From a checkpoint of a small model that predicts nearness at each pixel: batches of 512, trained on renderings of 100 made-up gadgets, each built of a few solids, in any pose.
Rows from block 6 of the encoder, named by matrix and row number. Rows with one number belong to one attention dimension. Each number is 500 + 50 x the weight over its row's rms, rounded and kept within 0 to 999. All counts start at 0. Numbers have three digits each. After the name is the row's rms in percent of the matrix's.
# v: attention value (encoder.blocks.6.attn.v.weight, 256x256), inputs 208-255
# proj: attention output (encoder.blocks.6.attn.proj.weight, 256x256, transposed), outputs 208-255
v.0 276:500499556502501501511500500500532500498500500499498483500500499507501500500495500502500500498500499477500500481500508499503503500500500500500500
v.4 210:499500501498501500502498500500496501498497500501500500500498499498501500500501500499500499500500497000500500505500499496500501500500500499488503
v.6 233:500500500499505499499500501503500500501490500496500520499500498498500500500499503503500499502500508486503500505503500500500499500500501500500499
v.9 098:499502483507512501516500500493491500494500500500497378500497494505498501500501501499500502501501510490504506489499496501489499500505500504504500
v.10 227:501499498499499503500501500501611500501497500500500475501500498512501497500500502501500501497499503501501498500500500501501503500502500503457501
v.12 228:504501505498500500500501507499483500500497500500501499499500501501499500500499500510500500500500503179499500060500501503496500500500500500967500
v.13 215:501500503504498500500500500500484500499501500500498677500503499500500501500500503499500502497500499664503500503500501500500501500497500500475500
v.17 326:500500501501441500502499500500500502500496500500500510500500500500505498498500500500500500500500500431500500516500500499499501500500500500507497
v.18 014:454519515549514516503500519497469500489557506450495510508525496505481497497494498506500501499512460506438504493501514505483497496518499499509487
v.19 144:501500503499499500409501496498509500494497499499501499500503477481499504500524500500500499500500519509465498496497500499500499500500500499502500
v.21 043:498499505502520490502506500501499498500501500478502493501484501506507502496502500496503547491497501507495508500507506499502504501508507497503501
v.22 044:501500516425499492480494495502506500506503499503504508498496505498485500498503499499499497499498506513506494999507498496516510496496504500529504
v.25 285:501500501499500501501500500499500500500490500500500450500500500500500499500498500469498500500500500541500503496500492497504499500499500500498499
v.26 064:500496496494404516489500500501492500498498500501502493505494504517502501499495498499494499501497480503505501504487497499500503503497500501520499
v.34 278:500500500502498500443500497501497500500499500500500502498500500500502500500494500501500500500500492500496500505500500500500501500500501500423499
v.39 019:550487452513490507512496500500338502530499499493498507496502523474503486492444491495502510505502510471517510530503496501571502502495491497540493
v.41 266:500500614502500500641500498501499499500499500500499797500500500498500500501500500501500500501500499522562498501500500500503500500502501500606500
v.42 150:500499500521495496504495489501500500502501500494500496503498501504500500500499500505500499499502495500500501482500501497503506503499501500000500
v.45 006:493529462513550457495500499549470501488512492474454501503496491509513482509380539504441498504485541439487516530498503557490496513502486510455471
v.50 223:501501624500500499501500501501496500500500503500499456501500501499501498500498500502498499499497506483483500495500500498503500500499501500499500
v.54 289:500501500500500499541500500500499500501487500500500505500500500500499500500498501501500500500498506000501500503501500500499499500499499499500500
v.56 261:499500526494498500500500500500500501500500499497500728500500499505500500500500500499500500500500500215501500500500500496499500501500500500500500
v.59 250:500501454500499503500503500500500500500509500500500499499498605452500495500858500497499501501501501828499500501500498498501499500499498500501501
v.66 156:500500500499504494498500500499508500496435500498500498500500500496499502500476499501502499500500499501507506502500500496500495501499500497500500
v.67 118:492501535498501505500493500502501500500531500501496447499501495500500498500503505502500498500501500497570501500498499499500504502499499500495503
v.88 191:501500501499502500472504507500492500501502501500499499501502500499726498500501503500500499501501500498507498509501500498500499500501500500499500
v.91 068:515500509489505495500500503500502505481517500507500498500500503500511502499481500502505497501497497485483503496500514487498495500500503503492501
v.97 123:495497502502505500495500501500498503491499501501501496497500502493500496500500499523500500502501625457500486500499503496492500500500500500500498
v.100 145:500500501506501499495499500502502500495502502499500500501500500500500500500500499500501500498498503498450500493501503502500501501499500500501500
v.102 057:497500498500499503502500495500491502501496512500502500500498495490505499504497499500508501496500499492503499499498498504498501500494503504486493
v.103 073:499498491502429487999500439498494501507501501501513502502500416492492499498503494507499485501495508501502494504499500508500494497496502501502498
v.108 116:505500500508501499529498501498502500500505497500499505500500501497508501500502500498502502500501500504494498501501496482500500500500502501493501
v.115 241:500502475501498500484500500505502500500500500501501003500500500499507499501500500504500499501500496500502498503500501499500498501501500500502500
v.116 125:500497497500474499686501500490500500500498500497498509505491500490501501500500499511497502497500494509507496502510501521498500500502500500500500
v.122 148:496500501492511502090498498500483500504511502500502498504500500505636500501508500501499499499497494503623484407500500498506495500499500499597499
v.126 026:502509499483498500445501520498496500499492502424499530500507417498506500500524500508501475497496500486509484518498499509500482501506491501498500
v.127 060:505505498497501497313500504498505503498500500573500500503499494505497497497496500475500500505501500612514502493493500504510501498491500503499515
v.133 063:502500756500493495368506498505504500501500500500500493515503500496499505503515501475500486500504512495499497000499495501501501501497523505511498
v.134 196:500500499500500500498500505499503500502510500501500343500502501501499499500500500500496500501500501522500501500500501504502501500500500500431500
v.139 141:501501500499493498493499500501497501498548500500500489503497504498501503500499500498500500500500503502504501507500500537500500499500500501572499
v.145 040:490497502500456505499512494487521498497499500389500503499489499505505500492463509501501506502497494470508498498508504502500501497512481509462501
v.149 195:500495502500494502500501500500501500498501500500501622500500501500506500500491499500500500503501635068512500492501500498505497500499500500517500
v.150 153:502498500505502500501500500498494500498498500503502498500500499494641498499500500501500502498499502497498503506499502500489500503504500500434498
v.151 106:488490505498510407497497500500488499499516500445500500502497501525501506501466500504504500500500503648498500497493500503500498500501500501497500
v.168 132:500501504500496499505500500500501502500500503501501500500499499435502499499503499501498499500500498999505501501500502500500501502501496502503500
v.171 026:491500524485496526473485489512537502504489502499505455489520498504513497508820500521500504497485503011505505501502613510502520498502502479498498
v.173 208:501500274500500500430499501500506500500579500499500502500499500500500498500506496496499499500500500501493503498500500500500487502495500501492500
v.179 111:517509500500500502503498512505507500502756501497500317507496501495501499500498497518500499496500500208499502496496496501498501502497499500483500
v.191 195:500497496500497500490502500499500500500499502504499698499500500499497498501517500504500501500500499494488514497500503498500499500499501500499501
v.196 074:500498511501499504501513500552508500500501504503498514504494499500498501501508499470500500500500496499503501484497500503500500501506512500498500
v.198 145:502502501496500500505498504495494500500502500497500498500500500500505500500494499500500494504500527450500501501500501499500498500499501500504500
v.199 045:500502495509474490503498502493483513497525486475495508501504503499498492496489501452501507491502500000511508500507501503514490505501500494508507
v.200 169:501500494501499500508500500500567500499503500498497552493501500500500500503500500500500500500500498486500502516499501494496500500499500502501501
v.202 236:499499503499501500501500496508497499500507500499500503501500500497499501502500500502501500499501498470502497501500501500500501499500500500501500
v.204 014:469509625529531500643497476510407513493481505503514544499502498481519500501457500504497505496501559543492491467502483504497510493510500491498503
v.206 220:498500500500465500497532501506509500500519500501500500500500499468500501500503500500499499499501495392504499479500496500537499500493500503499500
v.207 025:498502498497528511476472498486516501500502500537513494506504498500498504503506502470503500498500496504484505532499505502495506521498499500517504
v.208 220:500500501501498500501500500499499500499500500501500496501500500504500500500503500497500501503500502498499500511501500500573500499500501500501500
v.209 147:502500510512498500547497500491501501499463500500501509500500498504504497501500501497499504500500501420598500326502492494508500497500500500499500
v.215 143:500498503500499500501500497500497502494483500502501498500500499500500604500500500500505494498501494513499501489500498508468500499496502499499501
v.219 312:500500502500500499500500500499501500500500500499500502500500500500467501500500500500500500500499502473500500499499500500500499500500500500500500
v.223 309:502501523500500500498500500500500500500497500501500965501500500516503500500501500501500499499500501964500500500499500500503502500499501500499500
v.224 199:501500500499505500505500500503500500500502501500498501500497500508507503500502500496500500500500503503486499500500502499501501502500501500500499
v.225 130:500500499499492505518495501501500500498502500492500510501500502516500501499483500500501497500500485500507500515502503499497502501492499500497498
v.229 248:501500500501500499492500499499499500500497500500500500500500500499502502500501500505501500500500500499507501501500498501497501501501500499499500
v.233 219:500501502499667501553499500502502500499491499501501497500500501500500500501507500500502500500499541500503450507500500499499499500501498500498502
v.236 173:499501500500499500482500500500515500495505500500500496500499500500499498500500500499500501496500506505501500503499500507500502500501501500448501
v.237 341:500500501501499500523500500501501500498504499500500488500500500500500500500499501500499500501500458000500501499500500500503499500499499501887498
v.239 226:501500494500493501487500499500503500499496501500500496501500498487651501501500500502500500500500516499500500502500504501499500500500501502518500
v.245 068:498500499502505501506501498500476502497491502506500499499501504506463497499499499501498500500508500498504508499500495500499498505501480499499504
v.246 165:500500495499520500524500503504501500500486500516506517496500499501499500499000501506499498496500500503513501500500497500499499499497499500495500
v.249 266:500500501500503500510501500499496500500514500499500501500500499501501498500503500500499500500499502500487500501500500502500500499505499500498500
v.250 226:482500500498496510502500499498496499499498500500500500499500500500502501500500500917500499499500630504498500495499497501496501499499513499500502
v.251 027:500500474554534488493493512486500499499499496508535443497509504497486504492488505682497507503500497501477499449524502434498497501499502500504500
v.254 294:500500491500512500487500500501500500500999500500500462500499500499484500500500500500501500499500504500496500464500500520500498500500501500537500
v.255 185:500500500500501501499499500501507498497508500504500497500500500505483500500503500508502499500501498500499501499499501500490500500497497500502496
proj.0 184:497502394505498509515499498501492499509516497499497532500509501500485502501504505499499496500500105490502499471499500491497499502498501500495513
proj.4 166:464503475530500510539496504500517494498520499539502475724519497498506500493494498498548497513482461999383490509509502485502502500499501500312500
proj.6 182:501503501496499518500505502500497507506492527500486492501491503506505500502495499500507509499492500480505467500522540495470512507485492496500500
proj.9 094:472525508488509526433502488499461496504476494463547506451477516508479522477500490508481458515507497467582503495501420655496509546501500476503500
proj.10 215:501497509502500500182503507500501496461502507494480375516499504499513500504463501501499499468513472496501597404499500523505504502500504500494500
proj.12 183:525495494508428499685498489501507499508501502499491498505501504501506514482495495498500500515468369595503507627499523501492500496497497490000532
proj.13 225:500498655499500500502499502501496502477500521501503490502499500508502499500503502508500501500501519398311541517499499495495499499500501500935508
proj.17 142:487502509498524508569499500499497503502490498500500531499496498501499504501485501496504500502512780538504508515500494505498500497500499499518498
proj.18 009:504503498493502494527533519501493517485499510501575502498514499488492737938497529499506493505421500501505538499486455567475516484499509501500503
proj.19 144:495501508499503504431494504496498512494508522511524498454557498504493484480552510501463501496498518493700529500497466470501504501500496507561492
proj.21 035:476495500490503501508451499466506360509497439500467487435501460561422492455516501508480487600505503503503496496492514413511503501501498779503457
proj.22 037:501460502502501507511489565567376508504521576502519496510528497505496493501531495595798500405507787493526476511506478512498496500510438482502474
proj.25 205:500489524497497499485500510505471519501529495479498999504506503499500497498476503500498497494508502504489498500497503509501503503499505526556514
proj.26 039:573520500547515561493501418462491565494496494496526498498519478521577493514501510513508498489510500495500516488431509512566503508496500510501466
proj.34 199:503500502505498500477495500499517499500506503504499394496503503499498497500537492504499498500493508493554479772499499495503505500496502499498501
proj.39 034:516496499477485497501504499501495534501500500490499500504503500505501469495504499192501503504541499500500496500502501502500500496490501485500500
proj.41 427:501500424502500499493500500501507499500454501502499503501505500499499500500497500500500500500500509503499501501500500500500499500500500500451500
proj.42 116:497499500469496501502494505507439501502495493497548585493489499498532502500563476501521508519505542566335513511480502503498501505488505485948492
proj.45 008:500501494499489500501504500499500487501499499506502499500500490492500501503500500500496475495500501500504500503481500500502501495495500504500505
proj.50 252:501499327487501499497501500497491501498519495496501467499536497501502499500506498502500500500500499224497524802500501502500501501500500510494500
proj.54 242:496504518501500491505500500500501499497497501499490429507500502500499507497499503500500501499501503494522496500504503500502500501500500496507491
proj.56 312:500497504501495501415500504499498502500321505499510460498502500500500497500379499500506499500501530499502541507501496499500502499500496500500500
proj.59 238:462506496495508476500500500500495495500461497500507584501506499496505499492449501502499503498499301517500500500502504499501502495503496496506475
proj.66 155:518489498479493491504502470498499482480502503500493494501521498509330435486474486511500507500504506502516541387500419501490503500501505524485381
proj.67 116:543496549510553500616503492471600499539473489504469504488489501500498492505518574492497521505507500482503507508523533503497503491497517487505523
proj.88 329:503500496501495500468500500498500505501500499499501519500505499501507500503503501502501499500500432637501501486501499499501501500499500499492500
proj.91 131:497483500502475502503498467487501518544509148508434499500484480504494437507501395504370498505471505497500504520553540523507463460488502484515534
proj.97 127:500497499513515515508501547499500490621503462498502501466561501490517494533476521509500496514490502500509507455499526498503494520508521500504517
proj.100 155:504486539507509505493504497500494502445499499458497502498483501491531492512499494490434494495531500500506514499498457528508500501496499500657501
proj.102 104:512509505418606512494484490486482502337529494534499508486506471498452518516505506496490509520505501496501534489498516521428516503505500521493502
proj.103 104:424494491471508525000501460494416522509499417497510502488469489487482508499504461462517484494636431498514498448470484507526517499500490495497500
proj.108 143:499500492513503475586514512502534488489498389554498514498543504502531489522500500537466496501499501473499500540501500430500492501503503550499506
proj.115 273:500501500499504500502500499501509493502502499500505999500497499497531500489495500500448502501500463478505499495501500500499501501501499478513496
proj.116 168:502499515500505476389500495498496490500538503499481539502466502496306532445515465500496502502500503497463489500497500499498508480498500497458477
proj.122 159:499498503497498511999497517505501501515496499486499507508506503494467468516499519493503499499488367419501501551494505500515500489500503491503488
proj.126 150:440500498500497500472499504511501491514502501518502499515501514504497500499500498469500496499460501503498493504496500506499499499503499482500499
proj.127 145:484505494512491518473494514505504496501508496497498500528499510510526539506501461534515502487505502497511472494491503349510498487508508515500500
proj.133 099:472502429485522499534488519519501498492503496437476502471497506486392500426493492487414490504498472504551508499563450586471510514516485491501500
proj.134 178:429470180500501499458500508501471502489511512499501266497405503500509499491518461504492494493504577509499502518496521500491505508509500547276494
proj.139 173:493499501506504495473503499483471497506495500446496487505488500506492501498506490491516494497502500500586512498505500534502499474502509489500500
proj.145 078:494525494503522506514501418503507512553459506501482495439489474498526493461493460517436432492518503551499510507501505526491522513542512479497566
proj.149 188:506489506500499499633500498504504498500520509512500726501496511500488496501467505489500500496501532498503499492496501499502501501502503492520489
proj.150 189:501501496501501505531502500500498486502505505500502327500496504497483500498498545498449501487551506502519551446500490495503498505502500497510490
proj.151 112:497503477492509504461499490517435500504474499512520447507582509491535488518494449455473495506501502703515521531504479344507495507486501480500516
proj.168 135:499517475498441512641504496504501487516493640526525499499496499504419506702495536493504501489498074525394501576503499450491501496513497506500497
proj.171 051:493498506556509500500501511480501501497501501481487500488500499469489496360493501498474503513510500499500500499492500503499515494500501526501500
proj.173 313:500500461496498498502500499500492500501496500500497659500521500499500501500501502498502502500500505486500501499499499497500499500501500500501500
proj.179 133:503493498509474555551494501497496523486501379453502503498469498488497482497504501250505501511504501512466499687463522511516503499500518496515519
proj.191 165:504499381499488512501496503500502504501512491500500502500474507493498500506494498500529508519482498607510295455492502499497504500503503492498504
proj.196 085:541469500534526496484501477502495486523511501495507492480505531494506465362500402461478505498542539498830497491503500327525538500473501496505478
proj.198 221:493500566497504500502502500509497497493498498526508494493265499499500501507498500499488506505500502503506494486496499506500498523499504499498489
proj.199 050:511474424474520421500514508483538438503539520439489501493472534504502546511504530578550511518484506485502508517362518504555479540481500565502514
proj.200 158:500501495497490500474500500496370498500497521498503580491496500502502500499498502500494496495500407468508497499500491489499504504500499499577516
proj.202 195:508505497497488525522498504507498532481501497500500500502470494508509501495501495500485502499483566499529496486496510502499497490507481486500513
proj.204 013:491511505491509415499500499508506501501500668501547500503502495527510545477501442500517506722485500500505505503472487392484514501506505508507500
proj.206 228:500502505519551510487498498501499501510532498491500493492504495503577509499500490498499501500510506473502508509503502490499500502498506490502508
proj.207 027:516409500496494522499589456462504545478457436502501498600481524438459512526574540476507497488481503500488507383526535544500511502497483516503493
proj.208 191:490503514501533496489498505495501499500516510505493500510472499499386504481499498499531501493497507500507508500504497499506500501502498498513488
proj.209 135:506490441489498506495502501499543503497450500453502498491501497512497497524504510523490496494529296452686498500497471502500493507521498509510506
proj.215 213:507498488500501496519498503497487493550319502501497502501495499493505497499500498495500498500497501477528507498499500511498500499499500499454499
proj.219 181:500500502499500488503500500499503503498511490500500461501498500499500500500524500502495500501488728680551494416502500506503503500500498503594499
proj.223 251:500499520502499500533500500500500498505488499502503100471510499499504500502500499498499500509500432294504498493499502501506500525499503500332508
proj.224 122:512498494511505501499495503483515501497513464487468389536500494509500498497501845506463502505476517327496491509494501495517506536488515507491498
proj.225 127:507510491451467523499499472511530493526508496508519514498492499505484508438520501495390499483483505505504506534494467497504497504522500492494496
proj.229 291:499500501500496501500500502493508505506499501484500499501501500499497498501497509502498499500513504499501499542501497496501502499497498503479503
proj.233 249:501498501504488503507502501499500497505525504500498483499536504499495503500456501500501501501497000501500508496499503495501501503503500505501500
proj.236 194:490503501519513498424504500505515494451592498518493500523500499497495492494497499527497487519501500497481493533506496489514499515505509500501518
proj.237 318:506501502500501500618501502506491504499556500501500137517509500500516494534537503499476497489501513789503474510500500500497498502500500499077501
proj.239 205:505502522517504501490501500503500500500496504498498477491493500499499500483493501499485500501508499502392500548501494513509494501502501501574501
proj.245 031:500499497497497502498501501497494499505500507482500500502504500486496498502499499500498500494503500499504501514504496501501502497496492503503493
proj.246 176:342489506503490519498505521494498528497515518500478500502497504510491501500999472511507505501504555504477487493498504501549500497493514548433527
proj.249 263:500501513498500491492497500497493494510507501509498534496496503502497497500480500499507502498498513520500500495506500495493502501495501492506500
proj.250 206:531502517501502505000501499499512505499494483495493506504398500499500500500501503491456505494505494496489504391499501563498499495502491501494500
proj.251 026:506522498518533694500497499506526454408496499510500501484503518530509510501478500476545547519501500495471525494505484490497497499500502499489500
proj.254 289:501499502525502499530500498500489495500000500505498465497500504500517501498492479491502501502500578481492500513500501502497500494501500486502506
proj.255 167:501499496523446506522499498501452537500495576493501505502614501499505490518498509569499499500505520495501504499492490506506500497499507506495532